Weights of a small image-text matching model.
Data: 101725 training examples, 20.4 epochs.
Rows from block 7 of the image encoder of a small image-text matching model, named by matrix and row number. Rows with one number within an expert belong to one neuron, the router's apart. Each number is 500 + 50 x the weight over its row's rms, rounded and kept within 0 to 999. All counts start at 0. Numbers have three digits each.
Before each expert's rows are labels from the 100 images, of 14848, where the router gives the expert most weight on average: "peak on" is the class under the peak; "patch colour" is the nearest of a few named colours to the mean colour under the peak. Only what is clearly more common there than usual is listed. The data: single toy objects rendered from many sides on busy backdrops.
# router: router (encoder.blocks.7.mlp.router.weight, 16x192, trained with AdamW), inputs 0-95
# up: expert up (encoder.blocks.7.mlp.up, 16x192x192), inputs 0-95
# down: expert down (encoder.blocks.7.mlp.down, 16x192x192, transposed), outputs 0-95

# expert 15
peak on: part in the main colour
patch colour: green
router.15:437584497528575509461522539541421474540513489475466407502508474496496440553493577495509544557380500534575456544497567556560560536398552489473467514392495381441501536459404509414486490432540467522533543562542413525568476454471437532438488489525486471431523563427433515509496420572594514437
up.0:531474453481518520580478537479431511492442448561464470481520546524531519495451492540493570563340488434520454455524503592426494420487428456448527585481531507489483526530552612438547460616514503465555462517620509500452486426532474566560457501473448452497518486440510418492612474510563488416
down.0:451441496419550475573545514504521570556546486470512551457429443509531516419460572482467511453535549472505529475490397514481454555536540607526470456522410448437506451525535492533555473436534495445488539515501494488439537496500594522472533398428595457534468515487458573539498510497596563534
up.1:604484495510488521482548501460513562523498536501488506450417474512514475506424475495527489472416513501368512419480558420513537529496505512500509428530522515617405496428467527534507588439510454389487608409581541501423485540450581474543481490514586556497473435493497551516393574514461507569
down.1:524523531464414537494534465574461483550518504422530391464501592490565507516463559467489398575557494522479424592414464431522483564527521509478500524611534550459371511562465507528488611504519561541534498488485609513471523445510470639491497455438450537410493482523480444460487568560567383507
up.2:436488459543470478539458526358531439541531553357511542488595520534483579429499519455522483499586498495483415465426561453502399530519483486457550457480464487554560512460481536465458530480471450512534493490452468594497572578530499468530528544461509436527528441532427548422536456509562536587
down.2:427582546492549364434546512548519548403300505495476440469481479600489511508590435544502483601562460438504541559550396527497501445572500467429564542464475513455547487487512446517424464491607521608459593492506432518473521404498534500518595551527560464545467564389502480415508515498482517521
up.3:485467456488468530476493586431507493590470498524499505475482512509456633526460433563548431516561500570537433504488518483512443529591485349445503477381508532447442438473461493556498503533411420530549495557546524499526512467479462608520561401555531408534505543524487571529473483558522529498
down.3:467519464455550504516475466506594484425415446526505571542537500537471499464451378504515566451463531419565513493451496435478481458556531427499506447475547516535490495551492521476420633462468516530568436540478433511418486565401527523550491397424489466448566440585532586455459471529465475558
up.4:483497620537513462517465492514529452520510497519545423486468491459607463481508482382520550460490490459496454490528490391482460472513477402475538518575549586555584533448497500626554552453508551473415462556409478565483485432472542542517520490511430592542523504559552509419473510578561459479
down.4:557560550539481414502512591526474579425497555488424477510445508486441551501495594577552572511534579460409506500555610513542530570598449487534551562594462502553582404368444479440450516505418494485547537489469570620565454530518519531565513487461498451465479521599504438445504480466518613524
up.5:547560494487481414485559490557463472515442500582459490405601477427516420462529511526446538521530545532488613544568538508401462508491533486558517540499568472559420447574556488490517555413594573535421564561512576432509588470527486545498487507470508427531446481534601426486465420448484454574
down.5:476423460527503503434478463488436497438459466508533453416488580527456469492545478609461469512491423419493516541532454385461529585428498494395495504568577504474458453539514527527473507559477618427534576506492457464456470486632411468504566458418489462605484514494393579497425536574484496495
up.6:484485565570473473491485500544546548453446489574432432405571470442463570470541479504409504565517479511480516514493470489463470428549398586485466529433481401465511551528535578440527556485547452517465547427529616499466424562496529505482454580541473476492519592588445430471594452493542442586
down.6:448519431499478526503537540533550609570500504536421515576540495534486463532519508511568436451577495486428512388548498466464454579598538557532450468502437511522414442483440515519514536490477538450509518470428449478501536514414512460513406467360449512412503492508514511519412557475513559537
up.7:469475490513531560460494525486472590497491497525457539476478504412496502448473532435551508530571519493485527405511448432467541507451490540539462546489557509584566471518567489509594525620456510513489603507582460380486485473529505466451572491538556569542517440441599489556538534581402466556
down.7:531524495573413492492443510551456537539446556551492559486469565527501518493492491529521550467534483532562412631437569561462498533454436526481446539531481478472434447529459536591507457481458417485587552426474565531453603586542359474386509522479564489530492524463490471453517457452400476448
up.8:552546532509446499526472495589536441494608520520540532481467424523589458462557499522527508576429464523553443485537482485467536488454407402532491551527470550450420504524492509522525493521575508438597525481438478466506541425517520527457471414489519555381548526499552523538518467506529558577
down.8:526485520465535510534498446378459404457484495531499397530450509550506466524587575500494526447441461490616549493499505511427476482506489448474502486422558477589543487512520579536465491552466443483490419439520502543496457458474461505491495548581507486453532513547489346419479456456503458491
up.9:473514395479479582493586478512516466504544579554496522549469494489509507537463589515542511475465582512612476420426409469571406466525475478495508512525504464427499453486470540447559558533433477446548461487437538496441472506536576529471473489498546512531548436580484473484449498399480472406
down.9:504625473439492571543569475602514507567511583533486474432545506497542438462477565472642575530460554577498605501463495544555493506551571505513482448501477592609533572538436524569563596445425479502545519485465556430499470384511576508437462477489461428485492549463502597440421613475520515443
up.10:428497484491574413505524462536417557391510466489545497532412604445514508448603522445415501473547398560458478495480447425414472456540528578496562425618551565479488430517448550598448451581452531485482595534438495566553554494527549550482400536537500474492511578553524526519461478570499519440
down.10:479463413564524504502592451435505453488528450433501451491509462471457568627514502403498527489548542502519454463559508564426498497602557481602472481501437500524509502500514461514485533565534455578509562545471534561479432507520483493481489507504464488484497505511549502497522441528511479527
up.11:527475506580448547525477524471501531487461501593523483488524457551504429517584509418498435450486419500591493537448473553481532486368439435542423503555552415474534519558545420578537487542551479478428395473452502504493506490509490497541422390470569450611473385489511485597483473514546542526
down.11:528492469565454569627494525463500439593434529478529558502471412450401505552499478520507561498483500483490453546518589550496466486473578494528506565424485458525534408508603508474499502493474515512511429558530504506515460464466520497550498374441447364566535436448493483477535450491445497432
up.12:532508524540428557517464434529532555541510543455500499601495462551504523477513461541582497443453423541552496447528465471392422585477489545457489470463519551526468429541448588455411542447524438513629516468400498517463429488549466519357536412462623479502574543426498468455487471462514493473
down.12:470502458441399508589528504515472488445520464590530472538561446519572518531539506454551445528455508548514479523568534458519507400582525481487485459526505595486518509499518451458507529461596599541523513473526513508475529502482463472581512461477424439430423634472600560460484552527524415422
up.13:392501448447408423490546516492559522413530437532458547477605476479433473551464581506534460481479499467389514504530412508525480530455581598535493488503454465550510483514572558523384547570489503549515466492386551501456542539559477630486461418500489501491380320457551468574507506477457465538
down.13:451507519477579515458521468469484430461549501548563428505420524449583486625461442515467401513565545441530432529490457468505518472439518485518517527574484580479524528509453383477541498484614467609512515514542467476553470455433461515542526518529404482546527409478507523529494489598482558475
up.14:429536580427573521463448514507507427534495447511522525444544528479516524529534502506503468463539447560432534425449500525437438437531440573585437502581537516491497490422613432522577563411480392504479484438506440465494451476542466510483595465488529573455497409548399483509456551514477430456
down.14:531478475479445522496469491483550579396483496549490459453478498534530473454533414513550470490559470523432568515482469459460333487610482512504542556527527581556515489435394448454555578489472399538482475480460408580415478552518425439565479569537439566506576500599520440401470521475493499474
up.15:419505451505442458528456452585395479437482436500451538397473469526475532434509455469467502450592431481485500458536543443536546504470451616566603456440415491519576476518505541635507498571513480469446510488534397448472484480557538443453464548527492612494523464476475536512496540441490464569
down.15:473560499479562491468505465475532567549455557548464551498417433548457465565502478527524469529607454465462551507529502511502511506490435514457424444615512491581539433522471417546422481484520566514493441555482496522409454514543513496592400497544528543573535437479464528435468490551599502553
up.16:504455476461512441504515416548525450488482516487462531562429471499573434426509607425629463495421460577496601484530492504565496452529454526532458408550515515515514468499520537491491576599450466501590523490474452464448532493544440529516556518593472555416529466483474512415479580484541498458
down.16:480486570443507505499512445568468577415450565460578494561550486510451514393465454415492481465447511486517464543514521487535423577477542535528460428503572471505493569435496561484536499409508491472440465436521548511511394473411512494566561589458491491525512603466474491474491510435430557437
up.17:468442478486490506431488443450528560435492515511526519449477493400495498462533551553566500404525441542518453474370526505430482442538531612506506480484531529536558440440544462398591452408467563420433443470455432440510557533515527487447422426491443458473537567538544485492540516657536501490
down.17:465471520515565545457428544535435529558500472507534501520481415466558519540570440496493482443496438413484555501545573509576566511524460468459566405535421389469410483462430515468391498485512513465657433535538432470499522578511612547523547409485457562515468573569533423462562538434481458516
up.18:469474551595555471495480561457459565483604570413473512403539478578480499499470471452471594540529404514480470474490527569549422505502453428487596444556447475612506421541577484650460541445495520567495544495450552506557475487454507465515438498556532506545467523440402481578559510501477426501
down.18:514524519554470471532513473548474597449522492516427474479463536392500489528565541429454479513522524405499538580557514514476542558419479456428427580472593535499430504560512545417499484467525521480498567548490476544491586487436534560609468453441513534496506465512440513409592529502572524453
up.19:496564577464429583501558495436473490533527494525527499481480425419450468497458562528568377514562451476489427421640538495499559569512545470543485562449486560461488506600473375492429384502534516526556481478509501560455529514505559443515514465608469591463544495452559501557568403532507536539
down.19:392468578519485474456482504428557476525505453511523504546407468493428502442456487454427495472461481574525556513507568510554477440487493546487417458519616531539505451519510556414467520593572455640488472442523472557561561527503541496532449450539556510478517476464513423524439501534520487544
up.20:559482521508412479472522422485554526512404386492502512568511554528473579466444560433465510557485450496464469466426445504512533475541553486559481485362561437533554482514536484427474540470440518437504459491522497430563481461519509472606483448506509468548492533478553558554510513518503449514
down.20:456526582406507470473406554493483444559536555508550475482449423512485527500497562428503420465435491488408548488455535459503566473572490451541487463567518597422548557492493496551546490546491441544518547535582474534462501443421451426506585527540574553537589526490557609500605493521484443519
up.21:454459524502497536567437492467518477509513488552566514469516501378396498457450488458499506412530452497578456460472435546505598467511491561503481604498513531485574555413513541439534551518446553475572448473509527565494482493519544579530540489465470480483576471549512548465580460433395442618
down.21:526471515466545565431584543530404546455548520551475526481465434522560403524516501539522502445537532621446546468388585503548583506451533536526500451480552495564469533517550528477424535491571573446525485582486537483507455431440508489497453532578538609552424517431541522459535482518531478422

# expert 12
peak on: dark part; part in the main colour
patch colour: black
router.12:446478456535473401460532532521503471408401503520467423551479558493544560537508553505629571509506400530535421580405553507562467500547492586412461487558524496477568553534463489472489503470576520468551534418582552495543594497451467525537599494467589605424555445535466610457482591502475528511
up.0:533387524472473587505486469533551500476497508522498498545519569494487436479536508477459581408409521527530375550547469511490478427490445479477533567507378448561546450489493548487495452527464466408394426552487430456599501483499551483516440459508511495494511452465528450567482475438589470560
down.0:513503506489452493461437526453506461516453551505476370517457531483549459479464495521485470463439474460553509478465554509418468594538623508515557493449442544447441537470520542548486513443494473566483380530492389541495466501486567517499380588524476500420497509508576544565518506539510563517
up.1:503521587485547452464480513452487515539530434505430529536494529580575370501543483574513501451591523566510472611504472430474417495435545461435487520569444450582533513481527493518475477433467540624503566480508538416513519400474545438498476567533525492624498467552550513421489528484509458529
down.1:486559439565535471490531592476520491485405512509531516474495479536567529518505436544495514543419595513455481415523452440501527603403524487526484536516379535504547505586579494440488497408509499503565549450470429498338441558492456475486529476443485514545419478542501573524412515430555539399
up.2:490404445417540478557453531529608529448463473498580512467531482460528476563587566476416487446489567508453505482520548508482588474400501503545420463476391494477442516465486533495551396559480483467549519533451519446463500523547460525567407526535577476508536540481548520480484442533482640538
down.2:471490617540484442505576564507410535482494538505438549502545569468494489517550488474388564545537459470437473548512513527387575489542452531466478550495517553545503517454438584558520411487539470519499462492501472437553423472358611481493516525536415460545509459426580518514461456569466498487
up.3:483434544539446396447414472475485488512568494441522468473501442495457561510561479522614503551513490492600616470461500432493494462500475450461505431521646582531598448488520470473554460511494539521378452475467538413482468523526528501524479503520498571426549482528552610537634478497483474565
down.3:522496517535500500607485507465509577494493498469566582430555546464534594556512507440507510411460508417537499579507516456562467538488453404426428530500474498430490480513495591542477538482472556454525453493517544583533493446565404574486445491494438482517477591463511379589489440539583496571
up.4:523494465515453531520487432573501435514484448444541480477452554547504430527506511589512522437418506408517430482422540429557497560502534604509575570529486601519413444577527491477493508573571443517388524543525521550602467520476601572476500468460378536544605529526491476541534567446498469487
down.4:500542537528474560557557488493411467507594507444548475607405460467496557509491466421529530485530551552458578501545525532432485497508514541505516499547551450502556522520458461472361556544450465434525474533451576436371519494448549650441564439518473560501588498451510497550435487458430521543
up.5:488446456527472604550442547431482633542631522474549455510565500533458428542487510435427588483554505608486562518489485466425480568451453553494510579478567545475473533463455458487512505555429463455538501571542472543423534584438513508437542566578556461493484441423419457460514544554473565476
down.5:499435538540515538546523491470448533512439451499468487535507526537471540531520405533569466489489487494484504513512488461509479468442562564411411485511583468426474416557434486489548541504469506495443472517519657559555577473473493518498487613556556480426490422488512558440548500498486533405
up.6:499411485423518404456587476464555429490508464541504498544431489470465472639441405493488419460551491461532447514611489423535453429413442541472450570485513548437490507397531472518432569498551464527514587522452500596472570452483630463474575403447543577412516425453486553555518420434470521504
down.6:555574513579514555481459374559440444390508503504477454467445519541486580576579485475458376496450395518497572570469530453541427485510485445559459511571438502469537479506499521496488464502503492471484407493473425447507554504524604565443590472497451600414494514508497484542555514490522466472
up.7:563493544547424460517556560479532505610477465506425502451440444510486500594455496522522551449548521489545473399511542596506524447574534520587493538501514479477477555564483552519474461529505451505549486466392530490447492535523408556419467442457454482413579537653424516486498436616469527580
down.7:459424589452537438550507541450507504522617453403553543453542439551512572473398527506520550490584452582399530569510486493464584479632467535532439353478466567517591505432501511528461444535572517534450463490530511493549471489479547527532569486432508468535483483428476524517565443589524522457
up.8:551432487465547516547572466458506542567374503498438507522529467553510570514563502475549509479575469445574477485521488430466531523477591510490539440450388494560507558469440525499550513440423467440521607429537538551512428517518542578518558575611422464579497463549487558463442545613487627567
down.8:445526562570574510516506633538517474433485440533446597485491523444481468534424513474546530443540526501528555421457538566439528512462449442474510503501472531531515499563482444502478446454511453460514466508492431456455533479438451526508417510454498538417472433445492536518400452492455413514
up.9:583526502522462510535482375543567541455436519483532528458472562431568562422466493448545393491528542602471415545509400492547511543507444471496530556536488468468463536517541595427564508524483558488460519538454483559478471480456459481445580512522532556510488437397471531543495549433385452542
down.9:460456556471509474472452561449564507504494461592454542516466431387498491509489526469496516442469518479587493545412487471381506547508617447488479500516487516414387533539377461435502489548491464505514347516457494541502438561486471470412448492487564440501468497528558591500418448473508522475
up.10:442432467542520549508473504375479513515475564476500481517517574479431519400449471575470484614466534456565373539551495476466591440617526550454573441521467423420389563518452546492520523482581515546469461415466602510504488463519496412545546449557480413483531501423471483537426493418565471439
down.10:499486487480489504517472505556509552467514531402537481530447486452431538546463544479472470492410474487520507504432471511542387432553532550549448449513527435533490400483532488451492389446479427467460334582390421492511450495488520473536610435456532567537413566497578613629542492576516487484
up.11:485538577480512457448533460488579504462504433525508456462552564547449672471503446582566445563396419426539483479402562449454475467558512469525530390487522420515474407424545448532557484458446561484560486534389532515532468500505555523464545447598539493491568535518462526515515510453499529504
down.11:460519585507580496449485559546529488494543430541572559392477438513551460573506477560523483491493504555516528491484400519465518484426489456460551420506510474576410452561396525550430441444543443455482522447460540535512521471452507510458459444397553408438453583476477491571535523544469458552
up.12:531436532433479461479509432420500501567458430487558478546523501454530517537497440562540492513695488467458504564575509478501593557477519563552493486519503424514450559541560459480473469387478493545428537434414626587510413471434427445449476479495500571381474429494471461486535447526499511440
down.12:514541536510450578508576562421403407508525511486388540407490471486446531581570514393459498517526402464405459447526558475539389477477452492451448479402438544485433558545461492523505544429490529509492531431536557503460479458529525498543550466527424514443518467476464528506499522454602499464
up.13:594552363523588492526523392619453529493515566479447478450496465537531518469523445546515485441587419452458427579536550529555489404604492575561469555563491492501467512520492570527464474439509503395532462478446467424461574492500490635453521525469575530543541500499456551481526494497501486533
down.13:436573484563508392535512598516551503452515461426475513491455497532486506434501438479534545538482462446524564577418437586477473481514500423494520573443426502543498481530517478552501493567516562474522526497488619420401481597517469496463376428411557480567496501529538513534459581500543500491
up.14:464503467466549531458462486450474554535524488455440545439396555437512577400486512465476437514475552464511391468428521446425449460513501527510501557372455479499487507506487530461578412523477427479428492486525505477511583560491513377471567425561432564539457542617535522563608583483493583456
down.14:482483606462475566562470526444446441535426557343519589524502490459546490513462475409609452512551448510484586571550440526507570424478507558425463455541535532545503466449450390492496508461578457436541433499506504515458556480431554506454456537538498470488506491427514488579440414484428520515
up.15:560530522552474525628410417531455627450516592540503427520467479534443447529521581498557498451524494533524549530428473492533428566523499498471477510519522598482499512480418514482492549548557458490576531499499547498452529537465525570598558575457523581531474551483491482479510538464514395418
down.15:610447490596570463481470514521558569529462530549458493641497472481632520516500549482521513518502503543429467480422517446528558490555478368471485482566428494474442529484474551465473520508483542570475523529458465482520510593476547515480454477572417459404523501595583551494535597469531479490
up.16:552620629489452540458644497547450426536491465492486527523562550564527431521606548474481459511512505545527496552527476456589429458480510434544579594563474515475578468539392425511518509513469478534591585576517525529451488471436522451466506561479487595574539575521575485451461499472488522548
down.16:509552523507510481466570522482495460493445555556530478456538554528441552521572586490496472516458445525520590458498559597420504595470487441475425512546689550527474549501492413426578496501457460440489547509597517480465456424473437423525410449569658496465496514460478543607512557563477513467
up.17:489498457570510559518490562575554476536575482375557500536572397537557501512426438458419532570528658509505389593443516465459492469496442543483545518554531595586481441545565534461512473535559454557499513589505502382475497463446527578542525613525499531497545515449548530587483444421509515511
down.17:449526474496577347498528512567518509458636547518627473541396425571494482568486510501519411495426461510442501510481459472548409473522520525433476482529525483520491451493472442498496517547471547443464524466547490563530524582577505546492528569494488538547540465492487507533463552588435530445
up.18:546606518542463556500559514541511505489479487519591497470506548413576430485497522608399556486460466455596517561522543413424474629651497523511553528389522488506549558450571528445530431585496509609472478551473540395549499495457503536489575490540506522497409526499479518509472531435448480432
down.18:596494506501483455590447564496496511567498519437547475508416462482497421531496516480394473465539525506528506459534413520436598453599534505484448512566527413504471587468493479520586484528436611467486535443456545520478466598545503469409533461494461550495517517567531468478521582585568419559
up.19:484527414489508499506434520390475458522426503521464517585475547526417500506520560505479442489467508517515552502380461402386623537527508402548480512485471487509448546444466603502517571484506562552494505528486412397483558456496445513471487488547527489509500559550496457637488572468545517410
down.19:438446561550544490490482619447521520570496572518546477498531511499454434435505527578547561503545521530619450475471551443481480435523539529536572487488448462529448495463564441471544536595479478468462517476500483419535547490513466532458518408547510528446561423514495560507523473409499353506
up.20:499455486469535512454506434515478569495479449490467458541529458535442385470471458412384468467628534492575449474596564552533449521527564508490563463503480573507508463493437522505515474471627499406478468536552411445596504451504459449502438486519439436467471482514519430530592619402508499505
down.20:523518563499486542530489542442542497507447383438508473461444515480459485435398549560450511426488543529496595522533486493519501550426442484476521491487517516539505423513568458449493572545600578534514453527464467502493551504420532534384488542605525520471499520564439455454427602517479490514
up.21:477374464526486509477406511525487519628496474438605555513436488421497579542545491420562444376474545496534486547621448427463433481473488561450520491394518448444465514511580497572531523520537517527572528504498516513463472544460500497445439475522578508360417448477504426549482547540501502462
down.21:453486527445532515508553467438492549507503571470556490471555525471522548532591517405498512534507417456528415446421616566511497496599508567443484484508574467576558446519416466458565492460451478442507439507444451478481483596482478587433515517506469661599480508482484479468453454497568475415

# expert 1
peak on: part in the main colour
patch colour: black
router.1:637458501460544531542548482470506486437454541490497534537458472529429548533479443593521477490567513520592432440491546447480465491424381536553547454563527458513424541507471483480523475474435561467533444457375553549418443504499437429444577465479569482508506418443462388579497480561507577492
up.0:520479557439421476474591503449448543483481428464408458506418496545478466501503573513494448607505441440515354560588536425449433510444478502366480475506513566487459563543564529505477583440565452442498570532523462572571466470470460528451391464384561487464537367542503505403514504578489541464
down.0:547477583473605485524490442474504497538447460525527511404510502492456550534479450530495488506438474475499476543500502519513484542519450609495472409571603451514606519519441455438450471362466462551420533476465511575471397486528449520465470547532489586403415595592519559612430535504491415521
up.1:520510413587555534498546462556454513495582548549492454483407501476566413508553472514507558474534589530528541384594454443442480486424497537552454441459528572505375444596510452497551557486479513387455532542433468539535487496485479536533415471542547542561481545381492536453467538483547572441
down.1:508471495441451491553605425493514472435467524567485458451478470523475495474511439371421479540538505481488514438450465482505506467570467492495569471565578478466506540473447471489564566496538506514498445444598494599438457439381425519557481471500505481484489547420537556538576516508506493472
up.2:555468483554531579511520385471519459448417499578530415518569468563506440487516471511531451460509512509510524494519500517457598573477432501476500437492498496436576442598456505544448517538478598455476492540527450522334507380453436455496539476451631439522483461460428430515448533448519630501
down.2:517549476533505516426533449559436419463470508450368442499455441432519426565593461576523562412454531477589593555445545558509550413431564459465555511522545474501531447580446484468449566473496541526529482425509520504432469379444494449558435608512467473510541578557538496452501499561499528487
up.3:517603571475487554528448577437452460451464477468490527489520556422482525470523503563492477555511509533513558452501528481419427504468450510590488432481573519571441432453552525506525515568459441459481465568449488479403546492433469608495485509467605447489429526406513498496459567481561491502
down.3:446464529460473455449501446462425493417547505588437474603538501623588446547475453421486456517486502522513476516445555474508546404481438482444566481523510553491511527519560468458573533658468468444456414420470424504496461459475447523401583482459493500519520433593559567466539472444468508487
up.4:584518561415448441526576429568501497498571576531498520438557516454465430459491573499439446433512460519553526480384505477482534436542495509562431464544426459503551552552471521501522491536536569521553519525431503482457564481528451496527420489425557541578486518522508492442528384456471450623
down.4:561609463508474482478402510475488535441431505522596558461475473515438462484474526523506474559485507465426494489605597498456576493494391466477481581492493537521516514525448544492575500472493502460533529507492511496565477545506511541522430473464474547515561492534508500452479524452449416488
up.5:557443541477476530472480534576446534505500500550446461547557476514573605474496468525533539509502547492427451454412494515521512573492540529516429494586457543513444560420494479498511452494492448560449527535453559500528495556442382534580548565490507539526463383469384565542365421562467419482
down.5:520451470563352513524471511538539564430569467611401592552507431584506464479501458467458434399467458428493503568569504520545527553526492497485413487494454559398470525436416536519536454490446476544524514494561557573492511545516460539417415547535446462508580449509569476479513552507517386442
up.6:474475614488535436614523564402456428571427548473419541604490474411471488470521479530501522508461509503577483475529512477502473488471520457582448445536460534395477539465621488494502508405530570478489569458412497472540560469440521525572619482521571441537505517474542549523496594546498470467
down.6:459479508518437540549456520443544585450470599474496612483469510551567471543487530426511501421597428546452459430600581480622480503450574459492544500503552464588544502519471466550490543483539408527599433488511420528472435452424550555540556487531441567479516508457565498438457426555466470578
up.7:540576515511576549539501507527457484462549572416496457541628495508454553546349559470578544482519590457493434523519552484533500373577467458589527458520489492476494521524560450504493525470452557522484499464516471482550448552491571430560533495465492501592543501457475468519526413529523538466
down.7:469584444582551407555511359492513542508431448475554541468505600520535350526480460545491471536485478532548475507523396445525432516589608515564492512470450412502524459497443461546476510435536502573470553533518547458485476426482572481525572524443443511474505486481436543460539478434505509515
up.8:592491502519370409460505513505473525533496471509481542496414495425461498521520556472415528492533505459536426534507493464542433540488507503432507549530468568441568505542571535526500468437423404418446499470607450501448483474444613433420500448453508484501539479556525553506583511553486568546
down.8:441481566572500549479500460526424601642507533524508528488503497488435518465572533519550521423428507479499563555448449552498512486560501505512488495438546413540471540503505473437524490492566583519437497533529547477493506426552569464436440526517577505534568465483544343531411455468546552493
up.9:532398406453501526523562492537481404602518534546528564498447580523518481448516460531430475485458443493527578525519518473515531527434564431566514472489521480454340434476539479513595609465557459523521484483481636618572453446507554452502477513494523453578518565449480482466429518422469494496
down.9:482498485479432484474554483463521510569507551532443496558424422581490537498472550439596519575532522571451518546527450543392401576450506516526516524410432484544430435522423498477472495462509485469568490494422503537477464507559527439621530481463421523475438453563511553472550560540532468476
up.10:463592489486504562553432499548543493543482513489463512575499479445448522524469523511470464514498519504445676513504538419439473530560505554521450546479453571462566474498438586547520490503540499479590441527535497521437511473561512481385486593506532473497480490467464459552505466543502515505
down.10:557476524442426525478597447534530493423543487503439518554569400458428549547514543495462504503496611397493500523484493523561489485520537540472555535507527435454566439539563489458478539614570445520380503412607460592460488468494482482463553480440550474417484429553468509399508521545520552496
up.11:486518521534479502400451503500376522398525436432420554517472500441528538561514466543511475511523580411504530572494537514506470497510602467467579519590478588465432544438487443478550479499398402427548495501482548490504547519522463514481493586557510541548386573554563537527427434473477472520
down.11:490484497409512568580454594482522507456452506505477457520508514538554520569549536497587550469488557485539638545470481499496468492476466563521520495441530478474626528453562482470492545500562540514402460497527496562485589482500537515482496451556559557475529461541427520500483402484464421477
up.12:574544543499590513503547507585548553491477460519493436533545560516468472473511436516462566472556440529503454493604480466440485574476611520511535487584502487505437424411477490437532457478550578466562544434407467485536472594474456453489457428537434457523525446522526512463476564559560599522
down.12:560515487470443495537439503503543476465573534466494547490508475540471459557413435447495496526467390531458560560510490483530538453499505485400483462467573433452502489446513472526415555573470561471577531530525546585532461586471555520577497567531434527521456531539450514472492477530464531594
up.13:538492550538510545460464591497504515464535486468591510575585491519521478518537593515486451457426595522569420447499496513477559524470517464391444482492455453451546547438533503561521434436489545522664617404492468513499513466504452475458554568480421531482466461569509426549457506495522520428
down.13:546487521457456515523495414541477499529513455455544434472557460544575477478569462458432512522456547517559446398534513423537547509474536420563513547491477513509567490534615563543498518538463440473560494465536582542485450508587455555491567485605512527575376439464417491521512529500475537522
up.14:521431486448396588452510556510541433503499444503415523508513542461519478468573556612583579461393449443520498441453556440495535539420516557426517529454463435420542504476517576529538592454592482394472553493484524501507442428504591419523525448480518520520486527531551549484464546497464535515
down.14:484564500461554445477544480509464608495463540516578561528540526468483427535561505566487537530513477512450535472458454554557606599425505491485537606429545588486505562573453546475477563531511451520480516449475520554569464556519530426480453530623555486566464518525458512565500515572501492504
up.15:552469392388517566530423463518526494453493524547410397488535576481541666576510511501474587570467554495544526475572463561490466557598437417620567533529571540492486526476497471532566442470544449435437372554476572488519484507529500428488486527487485610537554473577557516509521495543554542538
down.15:506565538393476503531559385526528503543581597535421510471548505521454495507519548411585503460477514574466419491508532562534470465515444483519497532493553413570498474476504477507471576444432548515528483477471514483445418515520454550501498569564480468511541518498549465466489474590528476518
up.16:492619432530486512509496590558525530450464484506541414502489561484481572450490542507498444506454551622451612499497596430519505488525486490458515557439532482514545410523522504526494470451533571451476515502608433603487569513529407467542518436482430529637609580492516490524537468556478552522
down.16:515472514479509496534538439475446450556537536475496411479449521524471445538500512460516505436419534509406574473436517486546498416548498581466578473532578567542592470427465479485457575409476501542537542436528544485580551583559453497500542473524495398503415431464466609378440577551549514538
up.17:527516602488516531516521501480535490471542485509538512466555502504469439530640432570549543503461453436509508487489514477485495467536574486474594507483606521532483512499510451538519552507468521456438538491529437457529488508510463540482613538490553549609447639391486485512503508549469541374
down.17:489581491461410421581442537539418537430451455551485599529500513477523464546533492516513409562573508499496537527444534541519544467511432507521475406470425507403483510552514495500429477546548506486440466584566441399511541565418482506562503406501491537504502504458441517505462395438484442408
up.18:517423455493490457549476514490510487479494468509372437545517465467490511443520437531558454490501506532462543569583557499461492551555517456518526535526576499440580495500441541517530476390534500422590475429413366416486409496430486518508512425510429549508539552522531522452522486543572539466
down.18:392562561489527550537431461504438458465486522452455500527572534486487447527483544540524473507581554525523435478527532491413583368398502443464546489579560469511475545579482446500499509417507460456452455414595523497500515536506445425491539487573529456603483592519428504508482360507490499533
up.19:439427475487465441445543497570458491513499583486425517517467483471519600552621494520526506441536545499464500557565495495507437583483497553535446432572546508495424485458521454592503564453462425574489527557506513580561447561522506477544510513465468444485550482583534539530444527461470454481
down.19:500405474501517530486513449509465559540501464459479572548545430467460527525470406524544483429499574519528490527559456524621454427490569452506597556533542553369476545477512572538487524535487517559547481595518404565411510485568501567429514501494498518422489505491617585466423463536530473452
up.20:535505461477376546499435434453486460530512511461537556494437519488596540550523501520499514592499534558482467488509495493503433441507463550441430536508558600592538549527518534592448528595415457470521507571527465502534525491439545535608510459540548496540518522518464552585505516466528460557
down.20:499571551509480481410570550514522435544574475477471490471480541501477483524555520533556496593538450474443575520403467507439498436618428568494392558389542482523558540560501465523526439518536486551485533603539565505496545516505476498499506457482507480438377487491417556457368552406543560408
up.21:478514463496586533457563466508452487487582489523562412559477515449456425445528459497509443548448490519530579458501430452564443486520494502506575344536437571471487542469542466485466524462490451556423407526394501486516535534554474575465497396381516539455492541478554500500476543595554570581
down.21:433536522449561470567672445497510485569496508492519495524552582553483541457486390408573480467610511453490460452443543441551528527507520516418509461393486518527563538415437464519539536487524547492492430544458553454491505547489557514446460540468516435416579517519474522494515472536489480484